config = dict(
    dataset='analogue clock faces',
    image_size=64,
    crop_scale_min=1,
    tokenizer='char',
    arch='efficientnet_v2',
    activation='relu',
    stem='single',
    widths=[24, 48, 96],
    optimizer='normuon',
    nesterov=True,
    orthogonalizer='polar_express',
    gradient_centralization=True,
    epochs=4.0,
    final_lr_fraction=0.1,
    warmup_steps=1220,
)
Rows from block 5, named by matrix and row number. Each number is 128 + 32 x the weight over its row's rms, rounded and kept within 0 to 255. All counts start at 0. Numbers have three digits each. After the name is the row's rms in percent of the matrix's.
# convs0: expand 5x5 conv (model.blocks.5.convs.0.weight, 288x48x5x5), inputs 12-17, a 5x5 kernel for each
convs0.259 098:140130122085133103164110095164151096110139092155103074154113146159117171152091134205085041112164131104111118082071068087151116127151156129109137147179117147181128157151166135129101146206151104131097152122130141132146113131102115120174154129137115177157188130114176158141134161176137115109097160119112161099078107120158163166132140129110140098130114117139117152130164148159159202161156109080218131101053122180079074083098150113114081186174126108110176
convs0.260 101:205141061128167105111089107175103139108165142153098113166213104065158143143143106133109119143079126137155119129169197187163160095123175105146096097095160084146130104139088136229159141146088113166144142073115218123171152107107128188119082077140162148103103153118124146118115116068126100132164083112099129141111084116135173108085089115177143144100106128179163156144122115111148158076130147174116156128070104135176097127128190160088132129113147132172171
convs0.261 100:099106117146153076093083104182091116190058074126160140120094128129176157158135137083080083134136119175165100125119136141140157115107103176148103153169110124114091140147111163114098149111095090151079124118119155207154131057056125148107093092090121127159113084121131165169082059082147156131128064099097123102183183144102108119163198132084096133144138128134098164132120121104081119117139091155066117165054158121099121111147122117174133071064097150167166
convs0.262 097:097142176158121162168140139075184158113109101171171128110160160102110151122095127146116040107154162166045160171161165109135156156141111186128096112114088152112132097020086180137113093112153135129143110198126129148101137160128154103104146165163111122169141155127127174143171150162149152187145124127177140133135140063136158071162102116113117121107140113128117114125106141172152133129081188161183172112137138164127149074103159171156111087124116108137107
convs0.263 105:133153121118110132110153125174089124099114159084174143173178151085154209160105118147100091090138158170164072121193155111077051121066023177099156114043166131169152147125118100102157104146044115223126145117090117084099114149075117138137106097057086138147160092119115125125122118113051149121077113132148133151141126163127141164165163104156137174127148111107079120157142081091103118135098073140103149140090113109109087113122112100116159198172127120134105
convs0.264 104:163129187203123126179142095122125163054088128122111144156079111092122134118147112157137211143172144145143119180162139126130165117127109125179112139089111121162091038131136188193094096169191171136134148110112145147145118093154087108105186088122143129110070156161075104066133123134162154109132147183125084110157134113116133157142140131099141162127105110144129144093134111098125132129112127128188122128110143190103161136125145079162109083114143147076182
convs0.265 098:126175114120103089133110100137142145150175152179130145160074194161150128121076105105151116074144109161115087127096125071117178115145083121094107138086156126121131106180127158126129169131167116106160126123111092146142150119124074100144172197104129143186121187093105110093143107105064123162157119105137156158121127142171131138113136113145147105109149172116130087142131132117071086124142095099163157230132136152181167133149140092195156118127057173112144
convs0.266 097:250140120154104211093100107108197079125116110097044094124127124110139120100103138125102107106143105115147120123079144076139122172124090205147180130139146140117125111135125087138113122142144125077142124120184114131116104156163110134107122139071200161167116141148131102115169168116124114165168124171132134092126186103139151158184120084133167118110043177205131137124155154141147136108113113100152135144146130121131098090123177128150083094104138181065112
convs0.267 098:167165119098154136163170083163135120208146158142065211158175134144153139146176082164115128075082133080099150152100120114168100054111092132116132170156101143145132202135151144123172119068128181160112105118114174118168146136147130167155130088155142112175120156152076143145139177051126114121115140127122147186109158151168153149129168161116172102107155165164118056079146164184082098149120112108082111153159122080142141178068122193161221183150171112181175
convs0.268 103:129103134181149052080179195128067129199168144178128149138108122135153159102061150119069127102199057059093180148098097113142109072121170149151100139139118090135143106099067110147116170118095139128112141119132102138136100176147079089132129147133141172098187119156152112110148155172139136110118213182131099131127101198128114119095131086120118098109034090126142184136164183144175162162179155124123146171120080129187192132133112160170118152067098135105151
convs0.269 102:116164149160133109144054148173188115068125179159181084100125115117094165117163116102121127170131096160167186181130155148148132153099133094166135080149187104142129169141104154078100081102109091171149105125096087126115090139065156159142129117133086088157141151123123149126173166107135088124154172118027193139039167188180129062156180119104114168106149112117141161159113115125162180154104106125144120107141157125141136174096081103154113124091133111112137
convs0.270 103:122136144133112069101121172084092127111179155129145064086097137131124109124158118135139160137113127135077140076117123171161160106127180119128106092106110049125105118100118164112146107106184157097185151154136091147085135129083085138144130132091144148087140058143155141100079078142130126161111152160097133133080138146085123140122134100129165084131133088154106161074126163135144138075095099117095121126136109157162127154151129137131117134093147132141112
convs0.271 102:092151215136133041150173139143073125122117146110053072114158128094077090108130166128130104168107091100106138086089105161088092135107146079073145177153120131112083058130122104164090135121113139126092104105150150116148081154122181152107085135146118121130137108112081157139138115107151124165144115135093123135107180109128144117115097124068094117163133138125151186174163130133180123156184192164143146169088124165178111087152138207111094089132151091116067
convs0.272 102:122121126107107085080166109090144129140151130174148105146131142125096124186135143098102150154116106087112140105089088108128139114167119142053108133161169133087140124173062103164096220144101143126149085104134072163047087146134183128077123167203119088137155223110086105173189112104121137140116143104106097169102116174065128126104105052140125164117106151129201148061125141137123149112164070126233128197117097133125123110118114130110117136198118067105143
convs0.273 098:101130097126130111090093102135163159108166107181179125141091142180112105108111115171137118156151152103089142154169088120111118146071133119101132133089180165091102152147152125150101168171153181112122095122144153141135128162129133079170158154137106158147141152135068087155076121077100172146195166179117176134136117155126103168133138142077176146123144108167174113196133164153067129166143091128158189158129110122177138144184136192160135151121124136133142
convs0.274 099:152146116126131135109150121095115145105097128129152072159173148092141136088104094129118087163136103152120094091107147120097124140129109140116117111136155045107161160110181122150165127136149118100085106099072056112117065087100153179173138135141176154133136155165140104076108095139100166144124142108148101126116136148091173120137150148122090109155154136132122116180113100088113116161125131134144122180106127137168117134114092095116140181082095090103170
convs0.275 104:096101141142139150129106143163149162118132134133114155181189077086165064136146100110171142082118124184136126174119070132180145119121127140125142148098085130158212124074094149121117141168125097115141123102088076087124115168186172135111152095146147130112145117185126128141102100107139160112131106139151132165199149154134143139131160115118117089082113072094135102131125141134098192145129158110120153158156126139175160147186095112116168181154125149156058
convs0.276 100:046115182147115076103157147128131152071080141140116121178142135126181171150114107164125131175113156167096157184162138138148142149143143143144093100113171134104128159126117118120137133158175163158127132150087144218146128052124145092060069117131107115134145126101131145201165140153071082159101128081104155134174113091158167194161165177124134167147159048131139123076088080097110088165143104131151208025080102161142089113113059119113165130071164122132188
convs0.277 099:118140222212140166125221149108182129177133143150122130097132115119144119134059134095127140108152126171154084110162162147089107136158122122126144151133140131124127136114089175128158143087126134128142092145142113128131113158156215140081138103213138097128107152117101141099054123069137124120083091114119126129130122134146145100139118165112130160149167121136124135168144114112110143132166119113154157105092101173122098119129162123143104165136167184115155